{"crop_scale_min": 1, "hidden_act": "silu", "weight_standardization": false, "blocks_per_level": 3, "block": "bottleneck", "attention": true, "targets": "nearness", "decay_fraction": 0.2}
Rows from block 7 of a small model that predicts nearness at each pixel, named by matrix and row number. Rows with one number belong to one channel. Each number is 128 + 32 x the weight over its row's rms, rounded and kept within 0 to 255. All counts start at 0.
After each channel's rows are labels from the 100 images, of 14976, where the channel reaches its highest value: "strongest on" is what is common among them. Only what is clearly more common there than usual is listed. The data: rendered rooms with furniture. In brackets: how many of the 100, against the usual share in percent.
# convs1: 3x3 conv (model.mid.0.convs.1.weight, 144x144x3x3, each kernel summed), inputs 0-143
# convs2: expand pointwise conv (model.mid.0.convs.2.weight, 288x144x1x1, transposed), outputs 0-143

convs1.7 [127   0 138 124 128 127 127 128 148 122 128 128 128 131 128 107 118  69 139 130 128 122 128 129 139 124 128 128 101 117 129 132 113 128 115 128  17 120 126 128 128  34 130 128 128 132 123 127 144 128 103 128 174 124 139 116  45 128  82 139 128 130 128 141 185 106  99 128  65 109 120 128 128 152 128 145  67 211 128 128 128 128 128 128 137 116 128  83 104 128 128 159 125 123 128 119 121 102 129 110 130 128 128 128 116  51 135 128 113 127  73 128 128 127  58 144 140 137 126  74 126 157 104 126 123 128 123  56 104 122 105 125 149 133  86 112   3 115 141 188 191 122 128 128]
convs2.7 [128 108 125 136 126  94  76 126 130 177 127 128 102  97 126 128 114 132 125  60 137 127 132  79 126 128 109 116  80 128 125 115 129 128 128 120 118 128 128 132 122 124 128 127 128 134 128 162 104 128 127 128 122 183 128 128 120 128 118 151 128 128 122 139 105  22 133 127 204 164 134 108 138 128 128 130 109 144 129 128  57  97 128 148 130 159 129 197  52 159  93 140 129 163 123  72  69 125 168 128  82 126 128 123 104 128 126 123 236 125 115 127 128 168 128 131 136 124 128 106 128 127  79 120 123 132 124 212 127 128 131 128 129 126 190 128 128 129 102 128 128 131 128 106]
strongest on: sofa (45 vs 15.2); largest object: sofa (33 vs 8.8)

convs1.17 [128   0 127 117 128 129 128 128 121 128 128  76 129 186 128 106 121  16 113 146 177 126 128 129 101 127 128 128 107 120 132 120 152 128 128 128  21 119 126 128 128  10 127 128 128 107  73 127 105 129  68 128 120 120  97 127  70 128  95 123 128 104 128 135 117  97 104 128 113 122 123 127 127 166 126  60 102 129 128 128 128 128 128 123 106 124 128 115 114 128 128 169 120 128 128 129 118 118 125 149 126 128 128 128 166 107  90 128 137 129 127 128 128 129  72 107 103 112 128 137 128 153 121 127  60 128 123 131 142 126 113 124 130 105 109  36  86 124 100 123 123 132 128  86]
convs2.17 [128 136 183 133 128 128 120 137 131 190 129 106 123  95 128 128 124 132 158  83 128 125  36 140 122 123  82 109 141 117 164 128 131 133 136 122 128  88 128 127 163 127 122 121 128 128 132 137 142 128   0 128 128 127 128 129 113 128 128 138 128 128 124 166  81  86 129 123 148 167 132 130 128 127 216  91 123 135 130 128 120 127 121 133 135 255 127 157  58 125 124 135 137 128 132 126  89 125 127 128 129 145 136 160 117 127 128 127 123 129 126 126 128 186 125  75 210  80 128 139 144 121 135 110 126 163 124 159 118 128 132 129  99 131 130 128 128 128 113 128 129 123 153 122]
strongest on: sofa (54 vs 15.2); barrel (40 vs 15.2); largest object: sofa (36 vs 8.8); largest object: barrel (29 vs 9.6)

convs1.83 [128   0 128 112 128 128 128 128 124 127 128  73 128 138 128 122 127  40 123 127 154 111 128 128  98 128 128 128  83 127 128 136 128 128 129 128   0 127 128 128 128  70 132 128 128 103 110 128 127 128 117 128 129 128 137 128  81 128  80 122 128 129 128 128 128 127 101 128 111 126 122 128 128 126 128  51  44 128 128 128 128 128 128 128 106 130 128 102 118 128 128 137 126 127 128 128 127 124 128 130 128 128 127 128 125  55 143 128 120 128  14 128 128 128 106 122 128 129 128 125 128 112 124 127 104 128 122 107 123 128  34 120 139 129  72 120   0 127 128 128 128 128 128  98]
convs2.83 [128 132 126 124 117 128 125 128 129 158 131 128  34 128 132 130 125 133 128 113 133 126 135 124 139 126 105 128 128  69 125 128 128 128 125 129 128 126 128 128 129 123 127 124 128 128 129 153 121 125 130 128 127 126 128 129 127 128 114 201 129 128 127 150 126 102 131 123 137 238 130 129 129 128 128 126 127 130 130 128  46 125 128 229 128 166 123 179  26 128 115 128 128 149 128 126   0 125 157 128 129 130 128 124  64 128 128 128 130 128 114 128 128 232 126 131 128  99 128 129 127 127 127 119 124 131 111 200 127 128 129 128 126 131 157 128 128 131 124 127 128 139 134  78]
strongest on: sofa (34 vs 15.2); largest object: sofa (28 vs 8.8); largest object: arch (25 vs 8.6)

convs1.30 [127  40 143 190 127 160 127 133 175 124 129 106 130  84 147  95 122 131 133 136 103 129 128 126 166 130 127 129  88 166 143 127  92 127 102 137  72 117 119 126 134  53 109 128 126 105 126 131 147 138 130 128 175 132 136 124 112 128  69 148 132 136 128 157 161 106 133 125  51 138 112 133 127 119 126 226  70 228 130 129 131 131 128 131 177 143 134  54 145 129 128 130 107 111 131 123 123 107 131  74 129 128 133 131 127  76  82 130 141 130  30 134 133 125  93 168  89 167 129  93 130 105 116 145 137 131 121  81 121 133  62  90 107 137  59 131  21 113 145 200 206 120 131 136]
convs2.30 [128 100 127 132 127  85  87 128 131 145 128 130  67  96 128 129 114 131 125 106 136 128 130 121 126 128  82 128  63 128 127 103 128 128 127 139 126 128 128 137 122 124 149 127 111 132 128 133  65 126 124 128 116 154 128 143 118 128 110 135 128 128 128 143 109  40 146 128 156 138 128  94 153 127 157 133 128 129 128 128  38 106 142 165 127 128 127 208  81 168  99 156 135 167 127 105  98 146 153 138  56 119 127 100  56 145 110 128 247 127 128 113 127 215 147 129 123 112 141  97 128 128 109 127 127 131 115 255 128 128 145 128 128 127 196 128 128 128 115 134 134 130 128  96]
strongest on: count: four (38 vs 18.4)

convs1.110 [125  34 111 149 127 157 140 131 146 162 120 180 139 174 146 129 125  54 155 118  93 130 129 160 109 131 136 122 170 128 141 129 198 142 170 128 221 150 153 124 126 117 121 128 128 142  62 130 170 131 130 124  48 136  82 122 100 127 156 138 126 164 125 171 102 136  94 130 130 128 155 131 143 153 157  97 139 122 143 137 136 139 136 147  55 201 142 155 125 136 136  94 128 160 136 174 143  66 136 149 138 135 140 138 178 160  83 143 160 183 173 157 159 166 141 103 139  91 172 203 160 122 157 165 153 162 131 161 173 171 161 161 142  49 152 115 182 140 163 113 111 189 163 167]
convs2.110 [127 141 125 119 126 128 137 131 101 150 128 121 161 127 122  81 155 127 105 175 133 129 100 151  67 200  86 130 114 122 130  83 161  75 135 100 110 111 129 128 132 128 152 163 142 128 127 136 109 130   8 128 140 109 130 131 180 127 153 121 124 128 129 117 199 128 127 128 131 106 130 109  96 124 129 153 128 139 121 128 209 114 103 129 128  88 169 122 132 133 138 147 136 129 120 126 133 131 127 137 127 128 129 132 128 126 127 129  92 126 124 129 128  83 128 155 134 205 124 129 130 151 129 115 122 128 132 131 124 127 126 127 202 144 133 128 128 154  98 130 110  26 210 122]
strongest on: count: four (42 vs 18.4)

convs1.65 [127 244 101 139 128  99 129 124 130 137 123  93 137 153 125 110  82 201  95 113  92 106 130 134 126 125 131 127 148 111 141 115  97 131  47 128  87 127 144 131 130  49 124 128 137 154 123 134 147 122 121 131 138 144 112 132 198 131 119  49 128 113 126 157  78 127 159 133 142 145 116 131 140 103 133  30 111  89 130 130 128 129 131 134 161 131 131  29 124 131 132  73 125 119 131 149 160  40 139 120 138 129 129 124  88  93 148 131 111 129 157 127 130 154 177 120 120  29 134 111 133  87 144 125 120 133 118 131 156 147 178 168  94  47 108  89  55 173 114  81  69 148 130 140]
convs2.65 [128 117 123  89 128 119 120  30 107 131  95 109 129  71 133 145 128 149 127  95 142 138 128  86 136 139  11 125  57 136 147 118 129  93  86 123 132 127 133 153 127 168 129 141 103  77 128 164  78 123 136 128 100 134 139 127 128 108 109 127 129 128 109 113 127  55 111 129 207 128 128  60 156 124  94 145 105 127 126 128  58  98 126 126 128 147 102 129 131 128 101 128 122 127  56   0 132 150 156 140 126 125 129 132 129 131 130 125 239 117 108 127 128 128 129 125 131 129 126 129 173 130  72 118 128 128 128 143 140 128 123 127 125 134 140 128 139 126 114 128 101 138 102 127]
strongest on: window (96 vs 59.7); door (65 vs 40.3)

convs1.71 [129 111 177 144 128 127 128 134 205 153 132 208 145  81 134  83 152 113 113 172 145 120 135 125 155 124 130 132  68 138  99 115 169 127 136 131 177 160 116 125 125  74 110 127 126 122 182 126 119 139 156 128 255 119 179 119 144 129 104 166 127  67 128 136 113  85 115 125 109 156 143 128 126 168 120 225  30 181 128 129 129 128 128 126 136 122 129 116 162 128 128 199 117 142 129 116 126 151 120  86 122 128 132 128 150  97  73 128 110 127  54 120 116 128 109 146  97 149 106  61  97 116 147 110  83 112 158 138 111 114  43  94  79 131  78 154 189 121 133 154 167 102 117 129]
convs2.71 [128  87 128 129 128 105 128 128 130 128 129 137 105 122 127 129 129 130 123 128 142 128 130 129 128 130 121 129 105 128 127 112 129 128 133 127 128 129 129 128 119 127 144 128 124 132 128 133 100 127 124 128 128 182 129 116  77 128 114 128 129 128 128 129 137  56 136 132 128 117 128  89 146 122 190 136 130 128 106 128  38 130 142 147 126 120 135 190 127 148 109 148 128 186 129 109 128 156 144 119  24 128 123  87  65 128 131 128 255 128 130 128 128 255 152 162 126 130 143  67 128 128 128 128 127 125 121 223 131 128 133 128 128 125 190 128 127 127 129 133 131 130 127 113]
strongest on: count: four (43 vs 18.4)